{"arch": "vit", "train_examples": 36250, "image_size": 32, "crop_scale_min": 1, "norm": "rmsnorm", "bias": "all", "init": "orthogonal", "optimizer": "muon", "muon_scale": "original", "adamw_lr_other_params": 0.00092, "batch_size": 192, "lr_schedule": "wsd_sqrt", "decay_fraction": 0.3, "final_lr_fraction": 0.1, "adamw_weight_decay_other_params": 0.05}
Rows from block 3 of a small image classifier, named by matrix and row number. Rows with one number belong to one neuron. Each number is 128 + 32 x the weight over its row's rms, rounded and kept within 0 to 255. All counts start at 0. After the name is the row's rms in percent of the matrix's.
After each neuron's rows are labels from the 100 images, of 14976, where the neuron reaches its largest size: "strongest on" is what is common among them; "colour at peak" is the nearest of a few named colours to the mean colour under the peak. Only what is clearly more common there than usual is listed. The data: dead-leaves pictures: piles of overlapping shapes.
# gate: MLP gate (model.blocks.3.mlp.gate.weight, 480x160), inputs 0-159
# fc1: MLP up (model.blocks.3.mlp.fc1.weight, 480x160), inputs 0-159
# fc2: MLP down (model.blocks.3.mlp.fc2.weight, 160x480, transposed), outputs 0-159

gate.436 019 [144 127 105 108 125  91 141 215 111  97 139 175 114 161 124 125  93 113 135 151 202 147  95  53 120  90 179 117  79 152 111 148  93 120 149  50 143 159 164 164 162  99 137 166  81  83 118 165  78 105 156 132  88  97 123 164  79 142 148 121  93 122 125 135 132 125 149  89 141 114 127 119 188 111 137 129 137 107  96 128 140 106 194 141 140 144 104  82  37 114 148 190 122  71 134 126 119 133  87  71 125 131 136  47  95 159 176 125 173 121 160  58  95 136 156 131 123 135 105 117 131  75 130 111 117 128  76 140 148 114 151  68 104 159  76 162 129 131 118 132 138 136 132 150 139 162 158 111 104  83 158 158 119  96 191 151 165 158  76 123]
fc1.436 023 [153  92 121 110  60  78 126 137 120 107 130 121 134 156  63 133 101 136 135 118  67 101 148 120  98 115 120 124 117  78 158 175  98 146 107 111 131 150 107 101 120  93 124 152  99 146  98 118 132 192  56 111 174 188 121 190  76  88 122 157 107  96 164  53 113 146  92 156 161 124 162 157 158 157  92  71  92  95 160 110 128 111 126  80 117 175 147 173 113 126 125 168 125 155 115 100 112 164  96 139 119 167  96 119 138 138 181 131 116 105 116 123 170 126 128 140 105 189 108 189  87  61 101 179 130  79 128 134 184 121 112 140 168 170  42  76 158 151 181 125 101  96 188 136 141 141 139 134 152 159 136 120 125 159 191 126  79  98 138 103]
fc2.436 021 [133 114 126 179  98  93 114 137 140 125 167 151 132 152 187  68 119  73 188 159 151 133 135 122 160 133 182 179 149 166 230 130  92 159 137 174 168 147 144 106 171 109 119 109 171 137 141 115  50 146 156 102 173  91 181 119 138  81 147 129 134 168  69 136 187 139 157 110  92 139  89 169 206 105 161 123 128 159 126 154 145 132 127 141 110  98  80 106 151 157 158 113 149 111 124 160 137  74 180 101 148 125 111 108  87  85 197 175 151 137  82 138 146 140 145 159 111  81 120 161 138 140 178 127 103  93 128 146  91 123 107 171 155  98 103 130 103 121 101 171 145 144 121  90  87 217  56 152 128 127 137 122 104 106 126 128 145 128 109 109]
strongest on: shaded; pastel
colour at peak: grey

gate.122 079 [120 155 148 159 112 127 114 123 150 139 197  75 154 143 113  97 172 157 142 139 172 158 124 161 103 125 137 108 140 183 128  57  75  38 130  97 200 100 139 132 168 133  88 108 135  98 157 136 147 136 156 127 153 173 127  75 150 173  95 152 133 201  80 105  58 123 141 111 142 130 112 127 128 122 142 142 150  98 133  92 142 109 115 139 129  59 140 108 114 114 131  38 170 183 124 127 126 121 158 149 141 135 182  51 125  97 168 128 130 111  91 139  49 104  99  59 167  94 157 103 151  70 118 157  97  92 160 119 106 120 126 137 126 128 115 131 136 126 183 165 117 142 138  93 115 139 140 155 119  66 105 132 141 167 101  97 173  58 123 161]
fc1.122 078 [ 80 162 176  66 155 101 134  99 101 141 150 147 139 164 122  98  84 186 128  99 142 116 108 167 123 178  69  50 139 110  82 105  67 134 146 130  77 135  82 121  64 116 119 129 156 148 106 128  90 123 157 124  82 105 120 158  73  96 151  87 195 144 186 164 169 162 104 150 151 116  74  74 169 110 132 111 175 160 157 175  56 152 136 130  94 129 169 135 108 134 149  74 129 149  97 158 108 139 105 127 142 139 144 149 102 122 163  99  98 124 172  95 142 155 118 149 168 146 110 137 130 104 130 125 127 126 170 108 124 121 116 139  76 162 129 154 128  97 116 210 132 196  97 201 126 135  88  98  92 160 130 182 159  94 142 111 123 194 140 106]
fc2.122 087 [102 151  63 100 125 138 137 138 112 137 105 144 101 105 111 171  45  47 131 179  94 141 140 187 149 127 119 123 101  60  92 130 164 173 106 144 149 124 144 107 152 125 143  85 107 125 132 115 111 147 105 118 145 150 134  93  97 151 133 131 157 116  78  78 164 173  87  71  99 157 147 175 116 123 128  75  94 142  96 140 106 185 184 129 129 115 106 106 172 144 100 149 136 154 105  96 134 156 230 159  86 141 136 131 124 154 127 137 108 182 133 168  91  56  72  97 104 126 132 152 119 150 164 181 114 150 105  98 131 189 144 116 101 100 157 194 107 116 163  92 135 124 149 119 174  73 115 122 120  78 179  93  64 136  98 109  92 100 136 162]
strongest on: vivid
colour at peak: grey; blue

gate.136 010 [123 171 118 140 162 104 117 125  97 118 144 102 130 142 125  99 124 119 123  91 148 189 136 133 147  71 164 153 133 129 151 173 119 126 171 192 152  62 148 142 101 190 112 152 188  96 138 172 100 105  94 149 118  98 119 102  82 180 166 111 132 148 137 103 109 105 129 104 157 137 198 125 140 103 138  95 145 157 173 114 146 121 120 113  46  78 130 102  88 164 115  55 121 157 153 144 116 119  79 132 203 100 136 103 116  99 148 140 178 101 138 114  89  43 119 183  91 104 118 143 119 139 161 142 135 154 165 142  80 124 157 132 123 120 136 185 103 115  78  83 144 167 156  97 160  82 167  68 108  98  65 183 128 166 110 181 189 155 140 124]
fc1.136 013 [141 123 158  93  84 115 141 134 100 152 165 132 144 119 155 129 129 166 126 198  99 129 142 151 139 152 106 109 192 166 136 143 161 147 123 123  95 162  90 133 142 100  84 169 158 113 147 144 103 143 105 101 127 132  77 151 125 200 144 127 157  94 151  96  73 122 116 124 176 132 215 107 148 159 157 136 142 127 118 146 161 168  88 142 142 155 184 116 131  97 187  82 206 130 131 134  99 139 107 152 181 130 196 182 140 123 103 138  93  83 100 125 160 119  45 116 112 148 131 107  68 113 175 157 189  97 149 118  84 167  82 116  83  98 120 165 108 114 153 137  57 136 185  86  86 127 129 119 155  81 154 152 136 186  62 133 142 131 141 171]
fc2.136 015 [123 109 117 157  97 149  82 131  83 128 106 113 140 112  87 193 135 108 139 124  77 109 133 181 162  52 159  62 151 105  91 184 117 133 136 139 142 197 168 164 111 181 104 120 118 164 160  88 105  65 102 169 149 111  97 139  93 139 146 135 123 115 160  97 131  53 125  77 102 166 130 132  96 169 140 112 150 106 186 190 100 155 145  71 139 177  79 107 167  75  95 130 111 136  97 108 124  78 100 105 103 131 128 141 138 132 189 154 116 121 160 182 151 151  66 139  94 158 177 119 177  92 143 121 150 157  87 156 119 180 125 134 104 142 107 121 110 160  77 145 149 150 133  34 136 112  85 153 143 122 106 132 137 168 119 160 160 159 120  96]
strongest on: shaded; warm
colour at peak: brown

gate.393 015 [180 132 110 125 133  96 107 116 143 141 125 166 144  87 146 142 126 113  99 120 126  97 109 152 106 133 180 112  99 133 149 110  85 141  63 124 130 179 140 118  97  66 167 147 114 120 131 101 126 183  83 128 146 145  98 130  45  97 158 191  93 125 140 148 177  99 164 138 147  94 131 160 113  64  86 166 208  82 104 148 177 132 147 160 139 160 176  91  84 158 140 115 173 118  55 103 154 126 147 119 198 109 166 172 112 121 108 156 149 139  66 178 156  97 126 177  82 180 107 165  98  92 161 151 136 144 120 154 205 117 185 135 101 132 105 148 133 128 103 115 165  85 191 121 114  94 159  92 130 153 141 127 127 169 134 178  77 129 113 150]
fc1.393 014 [107 109 154  90  49 147 122 174 132 142 143 100 128 162  92  94 123 119 106 178 117 140 105 119  61 145 158 154 185 126 134  81 149 164  91 103 176 135  27 119 123  90 131  96 136 107 126 113  97 127 143  98 139 105 124 101 132 125  85  91  91 146 114  49 118 109 103  61  69 146 142 101 153 134 169  93 141  69 136 153  97 180 152 103 105 133 118  85 149 110 149 139 126 155 139  83 147 132 107 104 124 182 147 132 187  84 111 185 125  99 166 196  91 162  99  94 123 151 145 121 110 125 107 119  38  97 132 100 120 148 117  85 146 102 193 107 186  75 119  89 119 102 147 115 158  63 122  91 109 122 134 171 118  81 131 134 125 133 105  84]
fc2.393 016 [129 115 102  95  79 113 149 130  83 155 100 139 107 159 149 114 127 107 126 157 115 125  91 154 221 146 119 175 109  93 172 127 127 126 190 205 139 137 165 102  51 132 216  69  84 119 126 105 114 126  92 134 138 163 147 169 121 113 133 143 101 154  97 106 145 110 164 203 164 116 135 167  66 101 120 115 148 166  69 150 163 154  27  79 119 137 130 158 140 121 101 108 104 127 137 124 128 154  91 111 119 141 134  97 162 156 103 187 139 145 104 106 154 151 132 180 178  89 117 118  84 110 101 117 168 139 150 150 153 102 105  86 181  62 142  79 163 126  95 165  75 145  90  91 131 150 129 148 149 132 137 161 146 153 173 135 163 149  97 115]
strongest on: cool
colour at peak: black

gate.304 069 [152 147 131 110 112 167 172 134 148 166 120 136 117 112 123  88 132 137 127 116 179 136 118 129 146  96 104 154 128 109 151 124 196 117 143 145  52  77  95 143  99 175  95 121 126 131 113  94 131  91 106 168 143 101 128 116 138 147 109 151 147 115 169  87 129 154 128 136 159  73 169 109 198 159 218 114 141 143 186 149  79 126  75 137 146  95 140 141 150 169 142 104 114  93  95  78 117 130 151 158 126 126 109  72  59 125 168 154  94 126 106 114 142 166  40 122 174 160  86 131  80 128 153 126 123 151 144  96 167 184 182 110 158 131 220  83 139 125 160  93 129  82 128 115 136 137 123 111 101 157 147 106 212 174 104 167  80  90  96  90]
fc1.304 076 [152 130 128  73  91 158 127 154 157 162 150 121 146 142 109 120 131  97 148  96 133 105 126 150  82 108 129 136 130 101 114 164 131 119  96  98  94  42 150  85  74 150 103  85 102 121 139 131 107 113 132 151 108 124 152  61 113 169  83 103  84 118 128 142 111 224 125 124 106 100 155  97 199 180 198  97 167 140 144 151 124  97 100 141  79 131 110  66 115 165 163 136  91 144 135  54 149 160 112 159  81 149 101 102  98  80 157 184  70 135 123 122 162 125  83 123  93 124 116 180 117 119 168 186 108 151 103 112 135 160 147 147 122 130 170 105 144 108 120  88 182 140 126  69 128 137 130  86  96 133 149 113 153 159 101 156  76 103 132  23]
fc2.304 070 [117 106 150 157 144 156 113 132 151 114 115 117 119 198 178 110 158 143 111 138  82 174 169 113 142 124 139 187 135 158 162  94 133 101 145  96  95 136 120 127 134 117 130 106 126 169  80 112 157 109 179  75  96 120  86 155 149 152 107 120 219 111 146 104 148 158 179 119 141  79 107 135 131 126 154 171  52 132  66  78 121 147 124 128 147 119 105 173 138 135 171  93 122 119 157 126 106 115  77 171 173  78 140 176 106 148 169 129 100 152  92 195  88 106  88 134 131 176 127  96 120  88 117 171 112 105  75  98 132 142 162  87 121 129  75  91  91 147 131 111 117 121 139 142 102 114  69 151  41 150  84  46 105  92  74 156 165 171 147 156]
strongest on: shaded; pastel
colour at peak: grey

gate.40 030 [146 164 141 109  35 150 125 116 145 141 182  82  91 118  52 118 144 208 127 128  99 106  84 189  28 129  89  84 149 111 120 123 119 104 122 181 157  96  76 108 127  80 124 174  93 118 101 122 123 143  92 111 141 159  90  47  78 110 155 147 109 122 107  72 115 155 135 117 164 103 109 158 149 110 137 114  82 144 157 130 120 176 133 114 126 140 122 107 112 109 139 123 136 152 134 123 111 130 175  88 155 158 142 151  89 174 127 115  66 117 135 127 118 143 147 134 111 170  96 117 120 113 103 131 134  94 149  61 171 151 126  44 169  68 101  74  95 111 195 120 164  99 124 164 152 138  89 122 182  89 109 166 142 140 133 167 124 113 108 160]
fc1.40 027 [ 88 180 150 120 100 117  63  94 155  90 101 159 148 154 119 180  97 111  99 115  54 146 125 188  92 107 139 142 127 118 159 146 148 163 185 122 136  55  94 118 162 112 153 137 133  81  67 134 129 150 115  89 139 151 200  71 137  71 181 161 154 123  91  88 147 140 149  89 157 146 145 192 120 109 141 154  92 125 149 172  74 172  86 144 139 132 124 115  51 109 111 111 131 179 202 141 140  96 119 140 109 119 163  84 100 142 132 100 108 107 119 132 139 165 185 146  82 151  66 158 130 122 141 157 116 132 146  42 179 145 126  95 177 161 136  81 125 144 140  80 116 136 127 174 173  94 162 142 133  90 141 161 118 153 156 145 123 115 134 138]
fc2.40 030 [117 154 198  94 127 107 173 138 149 150 135 143 150 100 173 112 168 120 134 135 139 144 196 105 100  90 134 141 195 134  88  89 105  88 109 122 102 147 143  81 124 151 182 105 125 153 111 136 115 135  59 168 144 103 179  85 150  88 123 179 107 144 138 127 136 123 161 166 171  80 193 104 111 143 128 131 140  96 151  99 136 102 134  73 113 185 135 201 152 113 138  72  97  68 142 151 101 101 158 127  99 157 135 106 177  66 132 147  41 115 165 105  83 104 128 131 136 112 157 197 163  89 109  83 130 139 105 121 142  77  68  72 149 111 116 115 120  97 105 153  95 156 148 171 120  95 176  99 147 117 123  89 192 133 148 147  98 100  78 120]
strongest on: cool; shaded
colour at peak: green

gate.194 013 [132  66 124 166 103  91 107 152  79  95 132 122  44  67  82 143 119  87 136  85 130 116 167 159  95 123 141  95 114 108 162 141 123 119  60  96 111  89 135 138 160 114 151 162 117 140  80 132 163 132  65 153 129 136 165 146 128  94 173 178  65  97  84 114 121 104 180 177 158 140 207 174 107 149 105 140 116 143 107 118 111 117 173 150  99 136 142 132 109 133 147  72 135 150 157  61 111 166 178 102 144 141  87 123 131 135 140 219  61 109 126 162 177 156 127 143 106 192 142 155  88 177  99 124 169 101 143  93 143 137 156 120 137  93 126  81 168 120 152 106 128 178 104 118 173 103 127 126 160 103 111 148 114  91 195 152  86 131 122 114]
fc1.194 014 [119 117 156  98 108 151 118  33 119  87 162 142 152  71  87  70 113 176  93 109 125  76 124 133 105 144  85 135  97 136  90  90 106 106 141 116  87 140 137 159 123 144 177 164 130 146 141 176 132 165 136  72 116 135 155  93 181  97 144 160 181 148 148 135 116 107 144  82 133 152 187 103 105  74 134 145 134  93  83 139  77 121 149 107 132 123 154  99 146 154 160 127 179  91 128 131 146  80 125  96 164 138 163 104 125 176 102 144  87 105 156  95 128  74 107 162  86 118 160 137 136  84 138 162 152 103 115 166 141  82 134 137 135 117 130 168  46  59 121 105 129 127 193 144  79  96 144 100 201  76 190 124 100 114 141  75 154  60 131 116]
fc2.194 015 [138 131 165 123 139 124 158 124 132 107 103 149 160  79 121 149 152 156 147  91  87 134 128 195 188 138  95 131  97 100 139 159 148 122 141 113  75 152 133 109 176 169 137  89 178 145 152 148 139 106  92 115  95 102 208 106 148 122 129 112 161 126 145 142 168 112 130 116 180 194 115 152 127 108 143 135 146  85 128 112 139 162 114 141 158 205 134 147 117 130  81  96 146 113 148 135 150 119  85 147 117  70  79 144 135 137 132  85  89 104 202  83  61  96 174 105 189 121  91  79 155 124  99 143 137 116 119 201 185 107 136 126 203 185 141 111 160 148 123  65 128 123 156 125 181 135 115  77 108  89 141 168 138 144 119  40 182 103 126 169]
strongest on: cool
colour at peak: grey; blue

gate.126 022 [142 123 101 116 103 142 112 134 116 156 118 150 121 106 117  59 126 143 105 156 163  50  46 140 140 155 169 133 138 104 131 128 124  94  91 146 166  69 106 156 154 129 172 133 153 141 153 163 126 188 109 123 152 128 113  46 105 149 129 102  95 140 144  70  86 151 153 194 141 106 170  45 135 134 125 103 146 125 154 177 104 137 168  92  81 202 163 117 106 116 206 142 134 117 149 144 139 104 166  74 122 187 133 138 112 166  86 130  90 118 128 114 136 128 186 117  67 159 107 159  51  76 129 161 143 110 124  95 156 170 126 148 127  54  95 111  97 112 167  80 164 102 133 137 118  74 144 104 138 104 110 152 174 100 141 119 129 100 115 157]
fc1.126 022 [125 121 146 168 112 160 113  94 141 115  76 119 108 139 127  94 151 187  53  97 138 103 147 153 121 143 127 208  63  96 185  77 121 124 153 163 109 123  87 119 124 108 129 143 127 156  99 117 127 177 128 135 100 124  82  51 116 131 129 118 150  88 149  78 129 117 118 127 123 161 131 164  80  73 118 166 144 123 121  96  97 208  93 143 144 135  68 163  86 147  78 119 134 137 153 100 145 168 152 135 127 166  94 126 102  68  92  89 110 110 133 118  97 194 123 138 127  46  57  95 135 119 118  73 154 109 112  99 192  93 139 144 143 106 140 129 153  88 136 112 129 155  78 151 168  93  46  80  67 120 107 129  91 145 142 148 125 104 168 131]
fc2.126 022 [ 34  98 164  82 155 154 178 146 129 171  92 155  52 117 150 144 154 135 166 131 102  98 141 147  79 118 127 139 122 156  84 135 147  57 151 126 120 144 125 120 130  91 124 134 143 155 132 153 157  78  80  88  96 138 160 136 127 151  73 175 146  93 186 155 142 125 154 171 178 135 123 112 158 111  81 118  78 111 139 169 124 120 115 105 155 197 133 187 136 100  90 101  98 194 172 126 111 177 139 117 194 127 134 126 101 136 172 215 148  95 128 162 138 109 179  96 134 179 154 182 132 125 134 166  77  91 120  58 150 144 107 132 178  93 146 143 123 101  70 112 162 133 143 161 151  92  91 127 129 133 124  97 166 109 134 124 126  80 102 141]
strongest on: cool; shaded
colour at peak: black

gate.293 015 [118 133 154 135  90 148 155 154 153 127 127 185 144  75 136 125 133 135 153 117 119 125 134 147 118 114 230 137 159 149 109 103 143 189  45 133 100  92 143 124 137 139 129 136  98  65 134 116 167 147 158 110 119 177 173 141 145  61  81 170 129 132 210 107 182 191 117 109 134  53 140 111 133 161 112 186 117 139 189 163 148 114 115 107 125 135 110 175  91 120 130 138 164 124 139 114 103 107 153 115  83 182 110 100  97 166 102  81 122 171 121 125 122 160 158 177 116 124  95 102 124 146 117  96 160 156  62 109  86  84 120 117 113  52 164 109 193 132 174 112 134 169 167 149 199 108 116 172 153 177 101 156 133 155 144 134 153 145 125 133]
fc1.293 016 [136 124 143  56  66 152 100 107 114 141 155 182 122 146 151 101 174 123  78 149 197 159 142 151 122 130  78  86 142 100 147 112  91 108 123  83 153 198 135 130  98 107 137 137 109 118 155 118 144 121 118 131 131 138  76 125  51  88 129 146 109  85  99 109 146 155 141 105 178 109 126 144 120 142 170  70 114 160  77 130  92 111 178  54 101 149 108 109 191  69 151 151 149 142 135 159 123 136 177 156 131 128  90  70 105  67 113 118  91  81 118 106 150 160 102 141 167  97  32 117 154 120 113  84 133  81 198  69 118 150 116 143 156 198 142 128 112 116 135 127 111 146 132 138  84  83 158 154 157 119 141 172  82 127 101 170 112 147 122 163]
fc2.293 017 [ 16 174 145 128 175 132 137 105 148 108  84 198 143 120 118 108 117 113 128 114 124 129 135 119 179  99 131 109 164 122 101 122 133  93 165 120 154  98 111 158 163 151 174 124 117 153 125 157 143  93 138 140 143  85  91 133 129 110 168 181 121 131 100 197 151 161  77 147  80 100 173 115 112  93 131 198 119 136 141 149 129 124  94 132 101 107  50 160  93  93 111 155 129 108 171  87 139 149 139  87 154 148 228 133 134 179 101  91 122 172 142 156  99 101 145 151 113 101 112 175 164 149 193 137 113 112 143 141 172 108  62 124 116 134 102 132 103 121 166 110 158 109 109  73 110 166  67 133 139 208 106 141 156 137 178 174  91 125  81 118]
strongest on: shaded; pastel; vivid
colour at peak: grey

gate.440 169 [127 176 154 181 135 141 119 141 130 220 128 144  84 127 146 139 188 106  62  47 119 135 161 131 158 138 207 158 110  89 156 156 131 158  77  98 124 127  77 156 138 132 134  84 156 188 103 141  91 156  92 119  25 128 140 119  86  95 145 108 126  87 143 135 134 142 163 144 144 150 109 137 155 103  60 137 103 153 140 127 124 154 137 131 167 143 128 110 130  82 123  93 175 142 170 118  96 104 137 181  58 131 164 168 107 114 131  85 126  80 149 177 120 158 122  76 134 161 149  54 129 112 166 149 174 100 150 146 148 155 140  92 107 122 111  70 131  90 167 134 152 178 118 112 123 101 112 122 114 108  65 129 117 151 170 131 108 115 157 192]
fc1.440 142 [103  78 142  91 134  89 170 161  84 127 173  62 176 124  93 153  83 107 119 176 127 110 156 108 165 142  56 117 109 124 107 163 155 124 136 172 120 121 120 110  87 157 114 152 107  76 115 142 121 132 189 128 188 120 129 154 172 124 102 164  79 212  86 174  82 141 110 104 112 159 139 145 125 175 153 145 125 117 116 135 128 117 122 169 121 114 161  73 143 162 112 158  56 153  88 181 107 120  93 124 153 121  96 102 120 109 156 169 112  93 137 100 113  96  77 161 113 104 109 159  93 150  92 111  81 130 152 132  74  66  69 145 133 142  75 148  63 120  91 160  94 138 115 171  65 177 149 110 143 151 129 128 121 119 108 144 186 154  77 186]
fc2.440 168 [152 115  74 100 142 119 166 180 139 146 157 163 177 109 175  98 138 107  81  83 156 196 123 121 135 130  98 179 131 161 131 133  87  85 130  79 137 119 121 159 125 153  63 118 168 127 166 131 185 141 151 104 115 126 129 139 211 217 109 177 160  87 124 162 155 166 130  88 130 100  91 101 120 103 134 112 113 140 114 138 132 154 169  70 173 134 143  88 128 108  83 125 134 152 141 142 105 138 175 168 100  93 143 146 120 180 112 107 162 157 164 186  86  68 146 113 112  80 148 104 136 106  31 159 172 157  93 124 160 121 126 133 128 134 137 120 160 152  73 130 129 108 104 131 144 177 107 129 146 110  57 117 216 160 122 168 153 124 154 134]
strongest on: cool; shaded
colour at peak: black

gate.51 215 [130 162 154 142 142 139 166 130  70 135 118 172  61 171 136 146 142  93 182 120 147 118 160 194 184 137 186 138 133 133 151 101 180 126 117 145 170 137 108 110 164 139 135  92 194 105 223 132 127 120  68 179  91 138 116  93 143 131 127  59  69 119  99  72 143 113 143 148  87 182 144 134 145 115 194 125 132  64 106 157 131 117  85 130 162 178 164 131 137 131 112 144 112  89 172 132 107 128 171 166 119 129  92 126 116 180 146 137 153 116 123 155  44 103  95 143 102 138 178 117  94 148 196 129 119 142  76 131 117 148 166 165  86  95 131 120 144 106 127  89 135 107 163 132 104 117 131 124 154 123 104 125 121 116 154 211 127  88 170 184]
fc1.51 207 [146 102 146 136 141 135 170 111  81 147 160  90  71 139 104 138 126  50 143 122 131  98 168 191 188 129 205 131 131  87 135 120 153 101  91 156 160 125 183 113 144 112 139  91 195  82 152 128 155 145 103 134  92 145 131  90 156 129 141  66  87 122  87  77 121 118 149 175 109 136 166 129 122 147 188 172 126 111 117 135 153 112  99 156 149 193 157 152 164 140 108 161 125 127 144 128 129  73 150 166 119 104 125 165 122 168 162 121 168 135 128 141  63 131 137  87  69 115 193 108  79 184 131  91  96 132 156 134 105 138 175 164 101  83  69  90 137 126 124 118 111 129 110 131 124 106 132 153 142 124  80 123 100  79 134 181 121  26 147 191]
fc2.51 210 [109 119 126 141 144 115 161  94 155 113 115 123 152 159 145 138 152 127  69  93  67 176 103 128 155 105 171 106 128  42 186 113 144 121 171 170 171 125 112 152  87 172 131 162 130 119 119 168 134  99  83 122 173 162 125 165 136 122 118 109  97  66 175 124 123 176 132 148 171 145 104 114 125  90 104 182 101 148  81 114  75  85  90  73 113 113 112 171 149 114 160  55 184 127 129 176  97 187  97 109 135  90  99  67 169 122 118 133 119 165 177 131 146 130 109  93 155 163 160 165 142 119  89 150 138  80 140 134 107 115  70 110 223 169 123  64 113  95 137 169 125 112 153 127 159 152 136 137 139  98 102 106 114 115  70 109 175 135  76 121]
strongest on: vivid
colour at peak: green

gate.358 166 [145  64  57 125 131 143 137  86 116 124  91 103 152  76 142 203 174 129 106  86 152 143 157  60 109  64 165 123 130  89 113 119 110 148 180  70  95  77 135 123  95 177 121 147 123 100 129 113 144 161  98 151 141 154 170  79 136 161 133 163 101 136 154 110 154 147 128 147 194 163 100 119 145 151 177 157 115 194 126 134 139 120 122 213 123 170 118  86 144 104  85  89  93 113 101 100  57 160 105 175 145 159  97  83 115 137 109 167 143 152 140 145 174 164 150 165 127 141 173 102 149 105 166  96 166 109 114 103 112 129 177 136  70 159 120  91 119 102  75  81 145 143 117  55 130 157 159 170 119 125 138  87 141 149  82 127  97 127 138 113]
fc1.358 176 [102 192 192 135 118 180 103 118 142 113 149 147 151  84 166 109 108 121 125 132 126 128 148 149 125 117  70 111 130 191 109 124 166 139  84 134 106 128  68 123 199  47 144 130 109 180 169 161  77 100 130 108  89 130  83  99 141 116 178 112 134 133  83 143 146 115 132 109 114 129 146  93  86 112  84  96  94 113 128 147 136 136 140  68 126 111 228 161 121 159 183  78 168 125 141 144 152 120 200 114 127 130 136 135 126  63 170 100  65 125 117  85 111  94 107 108 141 140 128 143 155 126 140 133  92 158 126 115 167 142  99 114 158  93 179 196  93 152 121 154  96 111 131 189  51 116 128  89 134 173 115 177 177 115 180 171 138 130 153 133]
fc2.358 152 [185 158  82 121 133 170 102  81 107 129 104 128 136 129  80 171 124 153  88  83 107 160 153 143 151 143 130  86 130  62 131  88  91 135 170 153 105 127 105  76 147 136 123 108 104 186 108 131  98 169  84 125 144 116 121  99  42  93 162 106  69 148 186 120  97  91 145 146 166 125  49 147 152 166 127 111 181  84 147 155 153 182 140 108 179 165 128 138 137 186  99 141 132 173 130 183 143 121 137 167 122 123 115  78 128 124  78 111 138 119 153 113 130  83  82  86 222 120 111  83 150  66 133 176 109  91 153 155 118 143 168 120  96  91 123 116  99 102  92 120 158 153 157  88 121 103  82 129 170 128  97 132  60 131 122 107 100 139 111  99]
strongest on: shaded; pastel
colour at peak: grey

gate.110 016 [141 181 117  89 189 118 153  72 130 120 104  77 207  84  84 203 145 129 143  74 148 137 143 113  78  70 115 151 113 109 121 139 152 133 128 142  92  81  70 116 157 155 168 160 104 127 131 115 173 119 188 154 105 123 141 135 113 149 160 151  81 152 124  91 139 134 206  73 148  92  78 138 136 106 132 165 120 166 172  89 184 120 134 185 132 166 110 117 165 136 121  67 141 125 139 134 124 150 174 105 145 121 123  67 137 111 127 179 117 158 138 118 124 115 109 108  72  51  97 166 164 100 186 156 133 101  96 105 108 115 187 106 141 161 105 148  55  87 139 115 100 100 128 129  62  98 127 128  89 116 116 123 112  83 118 143  85 100 113 135]
fc1.110 018 [ 84  61 132 118 101 182 108 154 113 112 129 130  91 160 115  29 167 122 110 157 176 182 152 132 121 139 142 131 173 129 114 160 147 105 210 120 136 155 145  95  91 138 140 154 123 124 128 131 157 162 122 145 103  55  57 105 102 135  95 118 105  93 143 145 110 171 117 159  74  90 138 113 111 169 125 168 124 136 131 105  92 126 143 127 138  82 164 177 163 134  72 150 117 152  88 180 143  66  95 143 120 133 153 166 162 112 113  93 119 161  75 109  77  88 150 126 224 163 125 140 111 174 106  38 118 152 146 122 140 136  77  81 100  97 118  97 114 165 124 107 163 112 148 119 159 135  90 171 131 179 167 129 122 127 139 180 110  91 104 147]
fc2.110 018 [107 113 126 111  60 180 142 140  39 178 135 174 146 138 106 164 100 122 193 124 158 123 118  71 115 104 106 131 126 105  76 183 129 140 106 111  92 123 103 131 185 138 115 133 126  41 150  79 151 165 130 148 145 177 135 200 103 125 114 140 120 106 130 128 157 162 103 129 156 131 124 123 112 103 151 140 117 101 158 137  96  85  91 175  75 144  72 180  83 160  99 170 109  94 125  86 168 173 118  94 156 147  94 104 173 100 143 183 149 139 141 127 169 177 188 155 134  60 145 176 110 139 111 122  74 134  59 122 139 136 140 152  97 158  95 166 106 130 149 158 113 127 165 128  94 141 110 128 159 130 183 121 139 161 123 155 156 136  44 156]
strongest on: shaded; pastel
colour at peak: grey